Weights of a small image classifier: 48.9 epochs.
Rows from block 10 of a small image classifier, named by matrix and row number. Rows with one number belong to one channel. Each number is 128 + 24 x the weight over its row's rms, rounded and kept within 0 to 255. All counts start at 0. Numbers have three digits each.
After each channel's rows are labels from the 100 images, of 14976, where the channel reaches its highest value: "responds to" is what is common among them. Only what is clearly more common there than usual is listed. The data: made-up road signs on poles.
# convs0: first 3x3 conv (model.blocks.10.convs.0.weight, 128x128x3x3, each kernel summed), inputs 0-127
# convs1: second 3x3 conv (model.blocks.10.convs.1.weight, 128x128x3x3, transposed, each kernel summed), outputs 0-127

convs0.36:165099112106106125115161119130039119090135095089111153133119109121151115097126135132093066146134073134113141132103178158122147098127117084093117148134116134130156072109101144106093127093093144110103163146121111140122148103146137106109120135166151138113142138140125136100160134160121107111115112112152094106184147125148106146119117127123144153120164115134132102116108129129109114098096
convs1.36:129160156079142143165106148121151176111095129110112136137126102111132137113124139120149123137087104121125133135117062133165100115145120137142140122120066122118110126090173115139159112093096133141147123141125104150134132147091091145115138176090165127141103114138109106161172152113146086132090143153139109168139113131111119139176132111113135193162152099114113130138140114137181117154113
responds to: 90

convs0.14:118121109130129139160176136117107111151144162110093154126133166148151101137143101135142143102130152134081138117085127161148146102129115158139141152153130123122128142123151137150163126117131124152145111150131120185125118146123164076172137161191131137177066112130115099130123164116098146137119116117107122097088100118160131122115199114110158118180122129119151129108129124104183141120110
convs1.14:090085102108099118119109094163086102124141137120154127113065097109126112108087147086119102130129086105150147108125124135103099115091143140130111096142100138105108111107102142141131113116130100150135087088116112118112107146112106101090104154113107127123076142096147102098111088129095072137117140131099123128102157118119110116111092126112086094103124144104139109088140082104116099110123
responds to: 30

convs0.99:127135154116123156184114067150150146133152124120107084146153155150147132140153084115126126143114099157162160140137145072085172154107124104152126139136113107097121098119091137081111144134119135094128112147127125087089149092111139118110120135142118125125086136127152143131094145150118100115118164098107155152150140089113132133089092155083120167111120128099084139151151127126098102106152
convs1.99:107124115122159146103111094144111132137137104124127115174149106114135066124113094142115100162163086131128115091132161083123114144121159110132123148113131083072136128108117118099098097112131126109099130077135148134100135132139062089150110160144196098133110098128143121094112138151124100158142146097167125137081132133118141147174148137108117153129145129122103116124146137132146143086159
responds to: R

convs0.23:152130107177153156110076075158096135119093103097104097153110099127122109134118124124133085155139148125165104066148156088135132119156125123077138101121095124093179140109105119123114117120072150130088160120170067103111113116128122123178143112121157131122128122126124145117157135122143120110125125119146132085133111155138125130097113157109135130115149096096148107136138118093124126154096
convs1.23:149132110112125127125112102151142109116159150085139096138121147148112131145176110135112130138095103138129151121153135113100174130101135134113093129147105082149132122135116126127147172107070158148154107176119143126117129089103114090160106098079127098125167121126119127150137123157165117100152093120114124108133131140180177098133120136141175151156135118135073148160110089157144083124163
responds to: triangle sign; 90

convs0.51:108080148125144140128129111143165133108175068101136154146146110114141129122136135167142148115077160090151115136111165104160149123136116162130145132118070119110123128125113143100111088106118101142166093113145106117172148128099127167125092073150148131125116119108132142116119172136135125126114128092120119132121095114136148172133130105099133180135057122118070150100142132112132134146123
convs1.51:085131091133127121123103124130112104078140109185149138089149156159150142126165112140155112137126134110068154132165145116098096120106105114157119139141188139097077161109168097112125126142158122138113118117124132137153117081140119122103120129171116098122147116075140154137135121088114107148125141144142112109140164117108137132136166132088113099141152117136152150141143060122119105103159
responds to: 20; 10

convs0.69:172117116105154106146152135110128142165153124108099128133159125112154147119162109146122147128152162134136130128083109129157154153134122112096138107125089158123118094135110125125095102162185104125140089138161118109126124090087126142092122108157136110107188123138123113131094100089176128082141136147150123117113074112149115096146115124120074132155162102128134087085126120183138137143138
convs1.69:131100120128137109126143104135101153138114115051163114145118172132151174124115111133163130140126125112119150153133130163165114124095097112099123142130109114116108173089095152112121128120125081101132098157138136138121125149148110114146155114153098139128095102127147144136143132112144106136114090143087144090055116125131079104122093180135135137134137104145155101150130103157175071113144
responds to: 10

convs0.12:122132135132103115131132159113156139115150135103108111163133114140166082164173148132114152133095109114124090138132127096164124136145160132145132098113143180105150102145122103134164140122157129143128128099146149111127111158121121137128126145140178114136080132118147168066109148174163099141066088119119115090131123145121140115182128163123106177109140155133084127153132132159108117084108
convs1.12:108127114121105122113139116132128133123056090153167105128092195114137155130169106145145111091105116120117129129160101153088120122130130155092102124129105079152141135132138102121092117118075133147113114106120130106131111130078099147097105111124135127134119138080145114152088063162111104088142127125101151107099125113115173114108131111116141146118118097087132134139177109113144102151134
responds to: 30

convs0.84:116100143127164121132094119142125099126112122093152111128115149118083130085165134151140156120129139125101080143104109061142113109145142157105119131151141155162100126135136138112170149126101131073126167141137115100127138138124114131144139104149118128132122138168161108129090119134120080153142093068106154058122128109122123107135128120119106124070164111142139177117147103159121099087143
convs1.84:126109162134127100110121124102095080096103085111116177114144136149112147104100106099126111090125129149145108138109134131118115117101082127104159121182113080134039118141156131102142139100075133114092140090121126127108129137172132120132125164110149119120121130140149137133090139148102111138175168106156101129122117119144131084108156141137121158125115122136126074112116141099154143125092
responds to: H

convs0.108:142114150063113124132149111112126157074137122115150112177150163119132132113109104079119078108103099108126161107133119152134151124167131124146148092125144125097125114116137104114101113132133138120144170134133130110146100099125110148121212137134111125120139157125107093165170108175099112135100107105126078098110146122131111146160146082150133145103110135121134108105073111129120091122108
convs1.108:121116129098136125132141149140161110161106137090117118181145153130113087142107152171094151130116103111132132122102122132103121147144110159095122111173104155082090158128148130136120117120110142126082152129090165159161131104125104142061088146148148129112137118168133144137132194143137086116131128152192105119114132128142156142091161139138179093131147111111131098138139145116114141126151
responds to: triangle sign; cross

convs0.68:118095118115140129090140194133087111136149103121092161131144105098152098124124132186109147135064128154159116127127140093143092135127137159150104133147086147098132165119156182174144113128119136128086143146120140169138127113164124101138094104086126130133110095133139124139137127100115132087098121126123126077100124115162127119141157115108142116165124088098124100118127106119120182134114
convs1.68:112083161122133072172142166133139112120088104122138093134159136131163142098130113084134153134101152139120154123164092121144100143120177126131115132143092091136137108097141112117115128138162103109142115154085146100171157158104128164106143158123116154163188127097110143152161082138134151088142121071129113133129120151135126140110137128120106160158129125135160153154096091108134121140125
responds to: P; H

convs0.106:140139113141145140133081184165108126113164137107130158103155122126107111104125109101140138162146100142144155159126131076125139097163138092159158149135093094120121066103088135090129102148113169087150118125134101127112134106094113148112129104111121152108135140119128127141144118134124083081121167121153102106150112163151124119108135169156115158103130093089140108118131142149119182159099
convs1.106:119073123141107191135161165139101090089186139125106101077136107172124091131145110133111130124108127085146117106094083122194122115102107116107148129128145151126119122104123115162134125141110098113127109083151048115112124116106139113122089152113131101144135099118088114141128137116108095103145118114116129104151115144102129090119125107135138117134094144116093115121168116112108128126119
responds to: 90

convs0.125:109147116122133135115123144108115097105114104171122123140117121155176172124170102103122110120092130157120147118132137148162074141126151136148130143144098133114184161125123146161132136095138105126119101093140178118136143127149156129116124139098114118166152126127116154137133121094101154160165094137139130143107149138149084106154218134090162080153106133131153170122154125145136102123162
convs1.125:098124138118120089114102083110117150119118104092111175080108097147097077133122127158117108096122097095133133105115100089099132162151098113097119105111105109098104101128134099083129115078101112106155126087112120154103097153112126146129148108080144111087112133102137119116092088117124119113134120101079108125132102140109153123073106116122115087109123148105112125132086104110110133132125
responds to: 30

convs0.98:113109103117139127107079100150075111130161096112135117125118122118155108145098159113132091152148150107131150139155137128105131097142119132121071097146117122108149152128163125109091160127139118139084164110124157167109123142115095133158127109154106111156113131139139174132137112123138118125107090099093150143132124104073119167163136166114097168157103073120066137149151116140096132096119
convs1.98:154105134094141133168066134149150133116121148137132154131083110109165179120143127094105112143082131112106125109126084111134161191106100104115114068137133116139107180146132112111108154119112086144100148116142117121126135089146115117126147125123149138103158134139157136096131100078113155108137139104117123144152125129125080116102127123069131116155128141126158173142131099088140095141148
responds to: cross

convs0.13:118099116166103144181142127146146139156113121086122114145141088103143113131110132154127140079128122122107135138047097102162125114141158078147121130121101099109117160142092127083116146153140126113121097111110149132146157188126142127103140143144112086135130151109118109087142150080150117100128107136154113133122144132168128113150135102127169118151104099125149136103098139096174107149170
convs1.13:178158116165180120124119138123122107120146122109085139120124080136065123128135147148124157123085168079152113114106110118161126115120159143126129159137140157108068111122136117101155125145138144134155096134161103081139100097125138147082119174128137142099102098139095150175139081109126130162153140154151090117131126122149127158132076167106122148124146139145134115126105128143144108141126
responds to: 10

convs0.60:114116101109108178114125096124124143163155112150100129152096069116153182110109141144121116095117138143101120103120103146102134143089174104108118119130116168137082106128149126113122136109091095081156110137125162133172130145127112090076124094140155140097108157140092117134141121152138088132108105084113117118119131146123093125166132140106150118148159123085142077086139109107126125107128
convs1.60:142102188110132159129118134160139126132158131131133143107149141123087129159119152127095133089121109140123139127095151118125098107157142142120154124135104139132083075177128133136128134163061146123121129136113137149143135146161151149111134127152152132179143139125161093164154184088131140107143120108140156134091147140109134163131166101137157103123131135148082145116103138124183186168119
responds to: 70; 50

convs0.124:129119151120131151139106112108172154170121128088092134141071146118130106170114115132151122138085112135111135142093119091114147140157143104100154151122122112094104145150136144124127179140047160115142137123118136092160140149097152106089116122113119144145113112145172116136112170091153114132131110129118118122108089103110094148181115093177133112154144139113126126097105173121100124125100
convs1.124:133183117146116123135099108123166101139133105171118110105145128146147131157121170126148127144133109080169109137089103134136163114159130124146100113126166130105108120158120129110084128150098116140180159147121135112109133140125173135157147113185111155136144097117110151174163091107138137109139113097173136084155100126109148149125119129131133132158122136172184108156180135143138159110142
responds to: 10

convs0.89:152117170145147183091119096106132154130126154089125150154156116053097116114086129120136154154105108117138132146104126089117147115076180144151068086139099134108105119136147106125149158118107128145149093100124104133134099102147114149111146103151112142118094135113137155116127124138138088126128103133144111136133100136116135159113106145124109096104168135152132156138105123129069142090090
convs1.89:147165174152119108183169157134102166169131150096132137092159108093143178134131164155152141155091103143141113126112162102152135109142136178101125133130075101141124157111156107143123114073135145123124136089161130143139093129113135099089138120116106167137110113127138124135156178142134142151147137141109097110149134095152131142135092135179105125139151134136167133123118119110157148155109
responds to: 90; arrow left

convs0.121:120144208141119163154130115134133131082130094102130146165130117142121129108115120171139101127133124130188101163150119096102122150136143114178127111101151108137118084098123083094095110099095100072135134122134153097127181131125094113117105109103110158121127126107127155123126135136126085094112112105075133120112123109115117114139110184093171131115124105131114167126146109135112114127138
convs1.121:106134151114129154149139122113127113135136123130120180116111150135128133109074096144115121135149092157109123158145143132155156129125117121123120161141116094162130098143094204129167076117109123106135084144144116127137128121165173101088149161113121124113206162162151131141145161146132132133155096161177114145118106142152114147115110089166122144171127105129123106120139100161139117101122
responds to: drop; ring

convs0.92:096098117128144097150145143137106108101130130146134109152143083110089117145123135120147145105153139073167122113153113073122178061146154119078107117119094130125069098102138107152138122160129112155132129145142139118150116154145130106131134099106134106111125127112136109074140096108128078086173100138144101135115129165115155137157114146106118156097133135131138099139111132087085125101121
convs1.92:101130091117127122165112148160113140131118107086154109130128115121115082129129154161121130164166164105138149112117156143122139116114141147115152116113136171119146163139137142132097094155087139134159110143127133098171146136123145123150194108179076127141082112113096113173153149126127154102124146165178117112140098120133141095128134164122151120131111142178184151150124103114113131156164
responds to: P

convs0.111:137123149112146100125121049174140108125110134140151112092102124119095130124116117131087133095102114114089104112147131117138165086124129147118165081124126100127105100144117131097058105125196105169142123111143118125115154130121133104149122161118127138114119147149193114096127159123152132116162118132115159139150113129114110146129109116121117125149142080168154112089149118123122071134106
convs1.111:182139132148146126130136120123090125125104108156100167095168125106124096105126106134172106130100150090139174145129106129123087152111086110144085117099113167100112141099135127138114122118130170080131120108149126138105108108132092154149122139118132144127119149168170118084117124116163125124105126135137096118130136139150051128102136090134089128106122124115078140134134086129122133062110
responds to: H; R

convs0.54:140122136129119121112145142126126136184173131102095109089146135063137132135116156116138170136086137090092138149145107128110097135144110123126129099133141143145114106165122125106105116152131127095153087135099127150126103097141131148129108185112098104145117161144131125136146111175122098096158123119103185129126130131126099132155094141129122148182149049148126107093156154154151100111117
convs1.54:140145120101134111099103122115128117087144110077131088117097095114134174070165126130146107112154107069079129111134123133107154127095141147107136148124156111129116159148094137123123095131118125103147096104141106146139112122127101150102114100073102119136131142103123126162081141093126134109088109154127122093136075071147146102110115168139126121123136117116119104107164152166133125096090
responds to: triangle sign; 30

convs0.3:115152126135129140140129103148142120097097113135133159117133132104127120169165090165101123140148112123114134138116113142124136129118106138106143101086078136144100137117090107134109108126081115123126182119082101124120122111123174094130129126114141109108152141136105133159139096111110133115151122092099102101085089091149133158101151146146084088115145098133162072112178168108076099112161
convs1.3:122176157143111144140160125124142113112110142113165132094161135179113117153109123145134130142113169092091134121110120158058103182167098150123147085128164086126172093102118111163127128145056104134112120126105116137145116132149132117114122137107187089132119138112124106126129127112128141152124091140145120119098117141099133130135146122151149103148078104127120076110120162121119139125159
responds to: &

convs0.53:156144106136121148137136098111114138115098095105104105117125129114145090133102134113089114096153105090102128127139137087131121129139118115147078130078111134135132118129107079134088154141107111123139139113130112077098128065109145105126145107155122161124084172156118167121114137127147111136169123166094126106162130100130132112149107139102131213130107103147090137097123141096099097146148
convs1.53:146135157083103172110152153162121105108117163124155136142103161107133087094106113126108079150136104114105163134173101142122171153130131136182116138147101110127159134165125116102131127129136126130094146145130116159130127139153133124088150136124201111156113148149107131160138126128142121121115158140120117114100089144126138170127152150143136138140166141091136088145162094187121179146108
responds to: drop

convs0.112:125145116093165126158113117132106144105141134104142105133101098108134079143102155168148099122125118110113130111110138082140129126133080132148138097128102146112123116118109132109123152210179116150095137139156077098123131139145143147128132101169143147127121162117135157143145128150125134162099146138107164112154128137090071166109126075104111191124117114134105132163131135082126116136154
convs1.112:089149112121157164117166137143106094140122125117182177161089134144113145082122138121138106178131137106138103103120134086124130116143121117132082144120134103139096104117158095102133148150162108122112147109098149125156172136134092124139109099105097146130126126106137120123141114111146110141105127123189138148108086191102128108100127160116119176109118134119141153087180106111093101126113
responds to: star; arrow right

convs0.81:148168119186136129168128138156122111125142130082140098146123140134113154134099139110142130138126136159131134145105120095146171109117120141149121111095127116102127095116099069102165150129105142148167111121155142108156075099093087145127157124136122149132142106114120111123120165120136116099135084089129145128096103157116164110123126165140137159052118115152142078094111144125120088092149
convs1.81:117073145099111103104152165129116095107136136159096120121097150164099125099127119164109128102090168073101097128128094158166125101114123128149119118094114114149153095145072132132058094115114150124088127120121136100100111107152109102090130145130122140111133112155105150132156128121147125124119087167140093131158070105109133127103134134108082100120125130109137118124159123124118098130152
responds to: 70

convs0.2:112190100127085148138106163122113097120134159119111121128130141083118128127134094109114120134126108132121124164149144094146125120117154135149114139097076125098087089116111123085114109086106114077118150146120092158132105126106106170098108138121143142099102130117134117130101145124115119142165117109129106100161152171163183128145160147116105137102116084111107144161119156117123101088186
convs1.2:119125070128154144174123122136118171093166138102144102092145158149127188143146135121131083094141174146129124141109173140149141150104098148133141122097138094141149124112117151136124104135097141143129130143160137123111100169120126113107077107107140139146135139096119116127143158099085159123148144119130074114101136097082154117122187162106112088124093127123161097143113116152128129102119
responds to: drop

convs0.85:098112111113098142122148125134111109114142134120120150128140155166124162163151098124135145112120153139113135128162110168102142087071123149094168110143104131093172092162128149128118144160126087136117075111128102152146153135121142125089113151121146125150131112091107151134126066147105113121106139117135123133146086100120111114115147116114148126173115160100152106145155184110189078154119
convs1.85:085112099140167135119158137167079128076109145142130121095150111147122129121103140094109155170138154143145119112124118110125116132151106060128118125122171133136112120115094066146105152133052129106106140127112111109142125150142109136154100111105099125088116124131128117099119133093071118125119101163135112138116104137104117064110111178122105140138111135120147157125115121127104154092137
responds to: cross

convs0.77:170095095115116158134126095102112126110195107128099112188158115099121093134132132153158135155136131101152115144145107113115146110107170134169104145105098156171149126097143120133143107094137092136152129084128137122133137154159137140138124126114152163114081142119134149119099131089180129131127115100075135139123159156130136134126133128088129128149092110131082160113127125070111092100132
convs1.77:098159015103158144137090090129140136140157153134153145142130132137118150122125111092149071086135162127141123151106160106138109134138109090171119105141162134105140122139105127152105102114133122173112091127136110113156174158098148136138132113131112178136127113103165128162126124134155135153116085123112158141114149129152130118108107126105142131096130134102158110131145121106100136171117
responds to: 20

convs0.9:098147100134167172153083102147117102162104113132100168180140137143126122124135118097126146103124096110093152107082119091132143113135180099118160134130143134136083112117115108119144103098144140129135121115154103136133134114147117105137133095097113135169092094124157147146084151106096113133128194128121177104127098107124095146129093119114163148130127142082096091149147107107118150108129
convs1.9:096087125128129104133121134132133121113165175166147115053136104132090092204116122145105153150136116129109123110119126095155138120171103108142108110110146099128124121164073112128114126117128120076137126134104112104114150127130156126112110161148126100125107156128144135134102069111125111095132077090153127133120116117109118108136125120142178091185101132100141090103119108128108135136136
responds to: P

convs0.25:128100117119142147167125119125141103103150126108117089161145102083119107139116136092152185112144167122125136130162119094165148186118135149160095101147147120144137133124157110138092114141128132146163170154107133167151085098127163117097134065152102108126113105120123133129140175151135103066091137137118119098103116132125106108144115124090107144122124127138129090116111106153126178159110
convs1.25:104111094120100132091134163133123133108135163115164085106115142141136132103116124086112108082113108119128135135120124123169144149128121130107098162147092155128113127101129133112096105149097104144130093095140099124124143114132155078118154124129069117180112130142129088166103130114127084061142104086133122094106100119121119088094147109167137099099107126117165111131126133069111151121116
responds to: P

convs0.6:116150128147169153153159153116117137089116164130149138128111103106104089157082108131117104120152105130118152147152134136110163141119172152105110151111077124093133134086168112141160165119151134103107134118140143112103091089135138131134135163101092130155090121158090146123143103127118115090151108101115083137128120106178141154147111119138088115132116142136086106112141158067085100118127
convs1.6:130155151113142137157097149111154141151097091128104116128086093142164146135093119138097115100133124110154106114132125142135123176134155134123128130098141203154136170156184114078090162106151137107089092135155139145126115126163131130112148135127116067138115128156110155143159170123147102113144110148080120099111110148146133150134141094133137104128113115152158097085104148119127114112095
responds to: triangle sign; H; B

convs0.16:150124162123109102128126080144129073104136093125139100114110097092142102139116115088126107145095178142175152090102126128141124167136120122138118131121121179128117095140144136121141102083139141116094107117144119125117106106091135142100151136122131090188107096155129117155149115166138164090120106131112109116126153118099106115138167107082123150134118149105186130092186115106106135124112
convs1.16:129150139113101101127130155163107083096126119100136095129117163127128100140141143199131138158137122111133181138139130180135074140117115172112121135133091093089106146170160078091112106103120148085108111113098136139136131151127131141128100137115102131134144145075120148128142156131102132122124132106109086104108093091163138124186111123139124103135117110136150137140149103133133162175114
responds to: P

convs0.73:120113168141106127133158131112148126109123168113131129141163116104125157101155131156117125126117138121101078166097063083147123125145165135130159139150053125101092089117144139111143127136134128106130086158103139104143119148145128114099145143150152164119160107107159096092124140100092180111152140125118168164107135135155120141124129080119112121122112093117161128098111091153157104115149
convs1.73:133116141105126113131142177152114107132137139074151144090119128144131134071145120124117144099110157146127133123106116138138119130118112162117157084088136142134034121130133133123111106133165136119162091107101141139157101129090127134142152151095135128111113103156085142165159106076116136118160120103107131108086116115137128152130102119089084110154129146130145142065149092137151132091123
responds to: 70; 10

convs0.47:120169126161136078115122120103121142155097164135160110114143143100121138115124140131111109131167132105122091144053112174141148117098127117118142136108135127107170140095126108151168142146136160127112150127105107090102167117141108091116143139098126104163101108166125123113129133106101161072165161103154106109119104140111129164159133148120095165132154149138146123128147104191087112117129
convs1.47:161109138152128127135131172133094096126122132132095138085065104160103149083071165109108117169112137102113117115140088114109111100106132138121139140145103078182109122114100129122137116150116134131094107104122128123134101120104109095125127160113134109123137143154110133104088105110112088097121133135101130114126128100125065182132167093135114143115157100114109131180154140163136154112133
responds to: 90; 50

convs0.94:163117119155110112144218132159120139135160121164119103131075152139112096092161110152098145112122141122115124140101085158128158074165094108135118124137141105098131121155165128133113110122155120114127121140148118084127070135126138115119085137143116151135126152161114145105147124153150122104151085091138137113118155111079141131143138145096133140158152130139098172109096119179123134119136
convs1.94:096113136120110129137099121110176126140099140125118133112089121114141148109111120105101090106107124129122106162146102185116145108152101113151179140124121167084106086110142073135153108129119092136095093122098137101157142138130168183102116137141158165142168097127105126133109111109111115129083095134126099164089100115138088118151183119112125120127147112127101116139140129092162100142130
responds to: 70; 50

convs0.102:088163135081151159081164123120126091117140156125142092132146129159121126119138142128133162145129175112130111137137129156138110129129099129116125137163133104110132124165118147140165144126123098167052119130152118109168153114153112109130111139114095075131101125113187133133122170153125113156124112145120110096097149097118118132145172155114163171106115103167162127101117144121164097110167
convs1.102:127110101097118093121123140123123102080095150098126108115107100104108142104102092135154095114090095135077113117120120137094124093113137093129106125057083136089153109105104106133117102110145124130067136086089141102104115126119128116116115124094139111129108103099123101101100082098102109106122109095138096112084115098138103112121142107109108099099127118084132122136132111093117111123102
responds to: 30

convs0.75:066135130130152113131143135146148131129080148126083108122122126180143130123143146131129103105123147082074121131108134143098090118125089128159137167164101114095132143138162158155145143146133129152137167154122133145136127165151163065152112149094167087155144116121157117108086143111152123143135159136108144158101105132121141116112178143121132137160114083102080080122139126125144131146139
convs1.75:111142095128146101121144098116091114095121125119105134091085145137106121108106115099137143113153127125136183139114126123129114159090132162086150115091115135155134128156092164123066149139054140118134103135159105128125122080146124135058096149134117106106118131125130129103160123080127134148112129126139095105123173140128099092133108116139091099150118129113095092122142094138113122093166
responds to: H; black face

convs0.110:122123129155173164120133105104106110093137091102088141108122115116119099136109100122160123128094087151147130122110147106128127095107176129150105115135113139151118158108092135133076091139107123132134148153130106161114155096132184145147135042137102136129131170142117141140136129142110094096112150143115117125123153134162132125118065099139136119076096119137126126154121125077122139094167
convs1.110:153153157108114150137184119139129169162164180106181167102116143132153156132104094132151123095147127175130131120115124142126164134097151172153108121144100156135102096112154167119102101129125113086132131115156106156078117100171094158122088120087118149124140147131147149155153147111132127086145147137090133130168130113088133155154102160151132107143152128139128132114120129147144121138165
responds to: drop; triangle sign

convs0.72:150122114076128130127150094126141113123158089120101091141146168108136147152167143159151132117138106104132118123143137132181137124155163130125130101118122130111083163108123150107099063120188140105106099104112129116101129126125147119160118127112147115102139136142092153130149144106123119101135123121092154118152196112117116120131116127168148168124095119190114172120103159099155121083150
convs1.72:101122073127157130127122090081074106141142137129127180117153151087117157122135113134111125158128095178139159158152136127125136139141105098138146094092130123113085155115146119170121168092145102135120146101130125112165158109119118120147096146119125168129097167145147135140131123132170140107113155168085108135104104120152085121113120110063152140100126155134129129131158136086137103106146
responds to: 20

convs0.91:157122122127080147148108109157095121127173131101084116103157127104101112106135110103137161162157100148127133122116108129172117112095089121170152114085113126156096165143140141129124187107108120105103116137086124131130175117125131155139092106129130122122100129143120167125161115179131132095128142120141155125106106102135146179168092108128089129111117075126127136146133114139112126062129
convs1.91:148078137111099089147123113154127122120146146097145131113148120113099152097107133113127132136105174101139083124115076142160117122125108108102116111118105099111129114089133092161134117150139144092133086134105080102124157096149112110133100148129137102146135189116119147097144103116093116086123138126132130121112155125124075130131158160118144102155068067121088126116145093102121146090123
responds to: 90

convs0.32:115148154110145136196104135175106155162122106176124111133112092143124069148111144119099118109138154140105105109131100097122112087107109141147106141130086093120151106123140116120140123128078156133099135089190101112109101125119102143132129106146114133081135088132156128085170110157156137131090142132145130115134125106113139126164115151157117117099117097072129141136155120113117157145158
convs1.32:121111140156154132193115135122139100147136134118170064112136115119129114137098162088137102134121143077185100121140143144127151127144134100152111155156151140175131149138127103123166114163144115146126127130089115145134158123144161110137100150101109144166125130069137150128130158136143129080182135109164141130125133148155150129125127156134098116083150121113150153136105091174077130137111
responds to: star

convs0.37:112123153114159190134129125080087141124137130126149146155114155120152127123090106138137131139119166154129100141135144124132160150112121111112086146153111125120116079105094104116139117116180146089128152139129148165102149118166117104146086095098129133095154118173134102103105129130113090135117135029136130140105126149113122140130105151102072121111102118124132152112135128115122179107103
convs1.37:158141155138074143127178123149113128124144127121119118117078110136140138139087122129166109161137095145126091095128102120136131093096123122110123109093135148141153132120129136110100129088117141138093094123109119168102081153165086113103120160135151102132121131139153091117175131142106130151138111150104109095124120105146099126121201058108127112094108159099100149126125105131121142145081
responds to: H

convs0.117:138132114143147141123089145162154116131095111117113125182125131101121131148104125093117154099130095133129107110084111126162114114127158161137132114146132156122138141089131122144117142117132144121137098114163111127109096154106110132167141135068155141100142090133177111097099130117087137133162119104143106081111142109108142168134159128081127180160157084124058113112147116148183136116127
convs1.117:099131107114128113095164109098137146133103146115146128104104104095167118125163130130128095133155138103147129118134130113072141133138155097112105085125164122162165119115139109113105111085133184125142116134138137099110077110132078102116106172125142111143149128089130129116139123092104139103110111126124077156166112085083133146088109148139147109103101140145152132138151196154090124114122
responds to: 30; 50

convs0.120:108157103114135091173096154178101101148093130147102126111142128125140161112109128133133154047122135111097114141113135107132130115152149138112122090093110074131119153155134105110160124107098186084132147103086128132109116117123120132125143069146120116147105141127140104127126108156118100090168115115137156097097086134123140133112132149139133113140139157107160086080137118162111108147152
convs1.120:143134167158132194136132096108099106147139151151112115133123112129108092164116147134140165110179171078136170159175145151146139134141095105149106157157157171101120128144089111163128138146105174131147143119159117125142126146160168131138132175125139134112138193116149153120113093110151141122125151136122128161120159168142105127143146134138133108155108143174133148092103134132117143122106
responds to: &

convs0.113:119111100137128123078112144153130113088107162121130108119144147117070075135110131082144158103136130171140120137140129131119098079136134136133159105116115159105138130130138100144124124102092148080154139116153085111111094091130147145105099069142107141110148164145084164122141134110136162164128106134167125123117091123078151155145090137135084115133107173102131136122106106141125125143101
convs1.113:141134117158116120106121107143139119095085146111102137120113131134095094144142119110091136101082164097137124138126062137103091099099114107081133131121164123093110103103125120107127150144133132124146112146131105076157079122098071118081109159095150093120121105092107128146158101121122052121121167115149115122124082103120117119118122104115129112137122143085099115123135122119140089127135
responds to: triangle sign

convs0.46:097095092145120142156143150139120127122145119163079120106118102142116169185166149122140123146143158138105150138088104107095144122134135133119115112116094114119081144146120099108105128122104159107116110151107157129139111179132114155163106113134124099093132089111123129112117144132095107147154102158154082139172162089155165115093125107102148120107103138116156105121096140062126114108169
convs1.46:100070113094160126122153137177130107111107123145105086125101082119102109121148156144151140092119174184143098150148118151128112114122161096122069100127132172129178159106104116130136144125129153137119154108122144122161109094125155129138091153127135129145136151144120087124118100158108130148136088139122071139133175114130138149097117141111139148132126106173133105130112114133097144075142
responds to: H